Weights of a small CTC image transcriber.
Model: 32-pixel images, arch mlp_mixer, norm layernorm, patch size [4, 4], layers 10, width 512.
Training: muon at rate 0.03, 8600 steps, batches of 256.
Rows from block 5, named by matrix and row number. Rows with one number belong to one neuron. Each number is 500 + 50 x the weight over its row's rms, rounded and kept within 0 to 999. All counts start at 0. Numbers have three digits each. After the name is the row's rms in percent of the matrix's.
# fc1: MLP up (model.blocks.5.mlp.fc1.weight, 1024x512), inputs 0-46
# fc2: MLP down (model.blocks.5.mlp.fc2.weight, 512x1024, transposed), outputs 0-46
fc1.922 083:487418550498454586496566388465518362526471374520485452506478537511534473476462457523532561517528494477562458510489550660504465424509557531490
fc1.923 101:494442399517550496543466535501480456485583530514576593534483520539507512448475541512506460533475474533460510485471520478391445518520512517453
fc1.924 096:483482425505560564530601545529406534482488502495542470450543518500540491457546359497578519459459509411552493456573516521452562571527460464488
fc1.925 105:517482584549450545537437477475447465500462486483475424437549597520459498492512621506437413484501476419503534521572551505381536506548553485514
fc1.926 102:585461371561450470473548402500517470629489556485483532500468481462491621426498503513475455543549507500435480391487510423470560508540506451484
fc1.927 065:485553501558424509488609456474548398525419556489524445414403528498507454548516498527463519537522527508487511515530423374489486505507525425481
fc1.928 088:583458477541548497578407510458418376451560543573443483498437429464447478498550452494484432570396479438474409525504481507509534516542467520578
fc1.929 068:595497345468516520545508460482553500462498490552472445507484521446499506590473492482537464558547447499439446490456493503432493531513557434553
fc1.930 097:475460507561444479486598522445451505449466534538476456455377449457494509464478554522523503573587561632530471459491519545559541473505497526579
fc1.931 076:598392530544525493538514476478496526518537499527536530442441480533536425514527476494505421543462483560553531473487510503533535453515534509481
fc1.932 109:524541470511506434514489462492465429589497578595442503486521524620477495505450507420491528507423442413503504487464456468489486605607486497577
fc1.933 104:531475538561612518502565538457364573504472545530537521558460535544556521557487494555513438510502569458464493404522490476502554554553513408472
fc1.934 094:489556508544496564564515513521572474465448496477456428480602438526477497495417627556384478457529567460487577493514390483532461461529572440519
fc1.935 079:531428490485500474409437492512507470512496412457483450485505459458523484478465592403455496516473479577457481486448478462509574452575514538541
fc1.936 089:458518430505551468470563536469489482550453496448500503512424638518357516492519535519480548581422328562627533551457441441536464496474562422450
fc1.937 109:555582538541461513634602470581593519462482444496491446428513488481480515466463517539528468471477561496521501445590452417422505525524543536543
fc1.938 105:495522596408444470488457584511469493476462555523505545533467665548472554563504512499479427557506598571475577473405529490524439507521582476496
fc1.939 092:498445395504551515557450509496532470522479552551523483473533612434543497486550514622576411542524420491507448486464579508564478433484431557548
fc1.940 093:619475461485398451465486507578571428546529437453458551366556533518566529546456562492479474521516468538506469490477530530551534495555550550570
fc1.941 091:565523441544446545465483491493459363477520502558518465485389405475459478560461601520456518524500542521445458465489497463450521601583575441470
fc1.942 089:500453381605540497454493486472578486461566432611556476498521467506519392440434493476534447558593480522491490501456526546481489442444518469577
fc1.943 116:501485542405519453525464487457466468476486404460557524551499556529539442585470499482500496506485504492501425544475514468605581514567528460532
fc1.944 098:504511578505457516542446515495508501442571480573499455447586513483526530580551658415504519542451570509498480556444494459502455446481558465492
fc1.945 100:597544421577436488569425395511552487492586514538511518532579447426502518522488478428471447482526512544471546449571567564568517609447477524543
fc1.946 098:475576525463516430420510583394489439496529547514434421508516436545556527398433533494447394488520543438553465441487466444595522413477523483519
fc1.947 080:536497525417529420508529521443504452498554525482574453519475448433515468532522487428504471543489503516510498492457456426517454461489559567496
fc1.948 095:586483417523481415571503406487403496523529450481427460490476493403457547451518400592503523494434409470535473366493443468515534507460435424496
fc1.949 112:487481496526485467453522455492479399573384491536448544486521540539409550454484555401422443572496467485480487503519521609460561447468448580485
fc1.950 103:472533526569464544519482465565486483487363480517483411492459483432399489506489451566489551459445435574393551560627514563376432531568453430540
fc1.951 118:447487384483496464509442444516541494424528498497621504600519452480441522460489620476586519421475429551533551436464543432529547492544440533556
fc1.952 132:470463480400416482570484528501483403465495461438520494499467533438423392579497595525525530508511481441573572545480448455547588458552471504514
fc1.953 104:474521387525432508530477525515625456432513523529435479499544471443456546442501441388515531578497462474452552422518442567463448466501540442514
fc1.954 116:541458513457582503438515555520425533549564468539449581534544445545400563603582511494380512543583430492548517561450481485504488520484466432453
fc1.955 109:504486395460473495434500493510441563472541494477625540496457531508501427499559468577518556454520505504503503486545561517519531436456497574506
fc1.956 090:569493465513486507527500562496579498448544443518423404553488561499494419516501538548485533459449483481451409484563476459515557486493540469407
fc1.957 097:530554439499514425534587446515436473611505549466556500588378530451507393481581573502521436508499443419500503524573522434470530500556482470542
fc1.958 112:524505336555404409565488480503521512539511528514525450465495576491474423478505526488426466433637552475440504504511486504496526554505483509495
fc1.959 108:546510443656476506457491439502454479518412430545509483546567482547474376467433505578521570424421573488491557535493533484428428458523522467513
fc1.960 115:562536490601601537567440524579561507506457421583512527486434481496567493511426449472576555503524513592513422520513538505493509531585393513473
fc1.961 098:530491500473536422560539438576495438426470569478441491490514485469522504499448458473583505468440490585523464528516464511549586505546469543474
fc1.962 114:520522440462531495526505510507467442493490586616493502527538524480478501359521508470555540431579523580520492491471481480519498505459409453503
fc1.963 109:488508448505548592556558485498554489538495501535476470462539574541559466437405483527531548548522509463448570482521496465574557609515457490543
fc1.964 089:529562521527422421512533505509533476513476440465471457522458457604520588450466536587503475471498459523432450473619448410410529518478422508517
fc1.965 107:524528493485505438426471543522523522502593555437448551458506491494443549458608433535504494539435441450473577531596445406508380536488500496527
fc1.966 106:534469505397496484526477433550448570574508451521558450506507424486540481478509448519490475465496562445602470447515458426500521532621586494602
fc1.967 084:460475551542579477539491443523502553457552534473530526481461554471522482541545517513487500416481521455530518553490427533433453527429460455467
fc1.968 111:496528557584442497502524414587482533435484487499458552523487592447546515477542588528512545419499570499450469419582548514518498446522534537435
fc1.969 100:479519445506481482461490436491454482467532361509569449428517574514520499570534506523528530559450478562450614532433470525493544621529402549491
fc1.970 101:429346514496418586464498535458450471394590547536406474537501558487496524522549566515559465405464592474423486411439547531503480476505547594586
fc1.971 097:503589452558488533528583459519464432486465572586537409453558404472504517543455484487492553528567515456416509597503572513539529487515498487534
fc1.972 097:467408547469523522494564594521530488505455567485529455435540408503492541534543422529529526481463506499511480574447432436595447542502512491511
fc1.973 079:549509522457503492597490532448494513459478562616521477512500541479472502544419592477487451512430509523529479527458519450621429547410529550507
fc1.974 099:511408482548559579444517510414506428491485505551460470501467551508427551467455536395481507393455559565551505559408552456505529584531487508464
fc1.975 099:510490524538574433475523512555538464608529517566513471466471468556515514521533416471510508473498467476464448494591513456456515484541536510496
fc1.976 101:625476459422420460566474496484582473514553466572500435448460493456585529548602438585555449482478545440483467515538468630506473484570495516582
fc1.977 116:508501512527411561568506527469493516408478506429512584444565508544512559504542511484447467541556503533544465533545437473435589492542481496456
fc1.978 094:428641514497390519498514471454513457457449487552521476497523436560412518493462485414439512596534482524550517543539474559581476511480516534454
fc1.979 091:569429423518373540424424607479529413529488517524525532492481465418520466567523433554503425552517537479516480468461502544481506511506447448617
fc1.980 092:525481597552505544514530565417459491574543537597496534449461542459492448505445529545520446414494379413454574455521481532505395457555540375562
fc1.981 083:555482451536517461476435464597497469470525487465479527597549526530480492436614485526544571525497596553477528560545511459564471545570532465485
fc2.922 082:515524478432541441559509468525397461450529465518501537595512466516523561509553479445442524423427443495367579503546418489481514591548571479471
fc2.923 105:394501455483562590410497586503514419513523496320495580493501582554514491472506506514490505525566451498608547515466480466574593542393497552530
fc2.924 091:512542422469543546420483485531632499471426533524499497473447599425526575534365526521494438512557592465504557545580487577488451557439448457355
fc2.925 108:467450532480517554488500431511536515463490383505570513511483496452429469517342579525493555505508501519508413541496522587476494450430542503522
fc2.926 102:552566457441543524474538598493451537529438457536390517607589480507543479442400478567476595552424542509434455571537528542546478483430512461420
fc2.927 071:489459433440550484408477521615579584609498502475495504457426478474573500492518535539409544520521491483542533525431517480533471500536477500489
fc2.928 089:497484479472461510514567582503541516465519541505506517440457530443501558561537535357520441523538559609514491512514476434540540486446473522600
fc2.929 070:441419552526524419506550436546468475503506510497452605480567454531509518479430515502518516533547526489553450490537582462609474484559565478416
fc2.930 107:485508447438561484487489440483445450566460486513521471445514504571565518499439448486541475483446460489522593476666440462435572434485536512490
fc2.931 080:417505541441522428495491519479525445506438422525522595486549564473512572466494567477529500432499485559455566472539480563546548592500487580628
fc2.932 102:577430484541488458441609510526547501539480511446495434537449398460417508549565547492463433580595471479555507441526541517498495486505550570498
fc2.933 105:418546532499545460436448534528563590521505592561518498502465508468469467520531516510458542426572561421420553549547494512516571462472499411497
fc2.934 096:493488441503466348561510576490495459545493480450565406504497453525568573458548518462491553435449510447426455442462479496473440462525541618538
fc2.935 084:506520538465551581533486458409511500426533544488389594527438477518546556425490488472531551484493526465489596547484414489528434549501414483551
fc2.936 084:496534468491427524508494439493531492524556529600504455593506471544465456365519464513521499464539517445439551473485533514467523457520534452528
fc2.937 104:474470502511450491527536519519520581522547512433649461482527511393448467492453471474452483440497511509617564501490464444519545528428563383434
fc2.938 098:553551574521484537558499431559497481453566501461491493443544442548462469541550563535408546494507563527494507460483530549446510459475488512491
fc2.939 096:448441582544491531495460469548454465478459501523548512573537540525487532443447568437465491508519536530446462578433417499517477520445473468505
fc2.940 099:488556497492532465564488443454485611489457529474486538537480488558510538498494496573472442451548551338505493543447579508577444516525421472577
fc2.941 098:467421515469561463575478548570562493457443512570503436541596579403556557447508482484541426548540488501564529474527395541491573461550439538545
fc2.942 086:607410544487465464347556528506466523508475490545533491470505508502458566485530487588475445522475553481467471541549466500495474417405566416485
fc2.943 117:523472387522507462493530475515498548539440493473488522513416464456493379398484545481541465472561479406533566672416550506450418520379499504502
fc2.944 097:532445474543566464544543525523459444518492586558584475554484454443515530506508451565549463506539548415656436506428431535485480577491479409559
fc2.945 098:519475427495537437491636499465450377425506540449413506468537602554494452422523526392467579452418496546527488513433486551460439549475483461481
fc2.946 103:512571562437436572582474467503541467508511454484498476515497501480458462470472442558548467589502431516524499525532450497463524505554530470522
fc2.947 077:530535517532522574426470423499572413400490525542524442499518475380471527553477530560526492463523518481472425583509554427523469481590494478529
fc2.948 099:575492386504512440565504584531453496458588510518521516525437588462632458508515514477437516483514487490466558502443553510496568445512478459424
fc2.949 103:432523487606544457477525502462525611437532430540419463561528478498553452379550523523498492483567541429469474443501449504478444517490494530540
fc2.950 105:532451528514647448518390432507581379542520490401533521458435483488445420470489509526404470589524435525463496510485472540544419521484526418527
fc2.951 113:512422592475574501489378428476575563508538412452548573434499548497469443421514491560524557512490518531559517515483513552495446432489504446504
fc2.952 125:563490569560496539545483494488561494591498533368541526525551468515471401468531488452491526404450484477424551482445546530484469552500514526501
fc2.953 096:449511537499352447530561472421464568472503466513561532450636536458441502469528475515599368448434565498587523539511466407524582492515501462575
fc2.954 112:538528538523489512520442529529450500523488411537473472511539527503498520484470471504561526477511480515419314485403439460578465544483544519467
fc2.955 100:543544438549472591464494525480561498385606532572465469453518469485494461414474407547447543466518452508366485409496504522573514513524530473428
fc2.956 091:416472585544423503502600530474540452533513502530582479523511365435396460586546542452475525528535540517452469545464564449517512534541440441506
fc2.957 099:557505503518495500390500526437461531547507425528509516424552536573555470496449492550587531494527537560512439423557454498527487544554463449400
fc2.958 107:542469522477495538380513541496540505521560437488491471491516492560500524556501512463515499539395504532465480579561498482471450559388575528495
fc2.959 108:468408541477512451517427552497500549446503491514518504463541507551469507461396540498575359454566499400528458386457483500491477599475581457530
fc2.960 114:510567515521512497413562533490460500511559457411475484450506449550409530543594547450517447536393548496567510560545471461470486534543464510533
fc2.961 104:529516446526503461539557460535536494532482425531545366517435599499530571494534453419525566480488409467462377521611578508502492484487500477582
fc2.962 115:559427528500546437402452518454555562524470458422497502513491457533601420434532523575510515556498501444484607516479463434498466433357474555489
fc2.963 105:484517512466536426492484503462414512527422519468529521468430414459517487481499475408506505550488532486456558566526487448539406537396511493427
fc2.964 087:482524523401540415501494445483567415502513565521566516474542474473457574483546526547453467541496569442630545539430545495568449441476533492461
fc2.965 102:516515395512468437480494476446526553479514587543491623533476440547457525483538507558489487523508495461438507518542496473554529404496497502471
fc2.966 105:517564463489523393531530566473532516553536580436505545445576507599513606518526512477550556542541423467590495533467471479463551455516516532436
fc2.967 084:505413490507565447570581460493541577617534521404480596453463449358560523507534524484454498525543444464479493507581551455529495475519542397516
fc2.968 114:450531545434500568529579437537483490548525521514503513462573445548488495423514461526560527505562472516473495548461472525564533496483518483478
fc2.969 106:564573458482563494527517438564439528555470509539450468572505423586559376531505491438480458404544470474523517509532483488455422439523523533565
fc2.970 103:511608562572592491522458521513556556521546521580489486452404496603540519455385476544517487451503535621439513544611343513499546506468463473486
fc2.971 094:553475534455493400473526464484405490449497445457550502483541475548453482602542524450440523567456549448514506429463553533455550537549455475400
fc2.972 103:456641473536482499556543483456542542454543518451487568534531431483484524403518541531450588385516475525437432539527473460556469508484505472487
fc2.973 084:462538490470506477467516478559555562480558516538538579444558486671557487633468589500485562547504514439488369503485537508502497547560423521549
fc2.974 103:460567525482486431427496486495463549555667343452527548448507538517541472456464479535446471481537476411500515538518510553518593464541510485519
fc2.975 105:444347533503401545452430533477470542492443531482539524612510533554461502513461445500460566520473552397438518483391470498515478422478435470518
fc2.976 106:524447552389483491473574461529484527507414592503460552488538557496438560463462572415486531445522565466565506533444460486595512474467478457502
fc2.977 111:461507520533512409414509476519514481523402547609557500501474479530441489461401471562532596480613558483468494473418524478484540567517531540479
fc2.978 095:518489562599515553592530488466445513500481536501480510522521577479547487438508476574522458447513452535428385471495459400515508459495439486491
fc2.979 092:483487587478600541540496430527552446608447589514419539479475556619500535390473476425540533500487558422438507570483427472530441499471492588506
fc2.980 092:648573502512546452519534447489534451582514541509516466458543464496516449478488468507452625461514504473562461510440498460575482463394534511522
fc2.981 092:503464446487490541459533498507540446463506500545543537515531533532463435517492461492530510538488505482459494499391587499582424419518522512561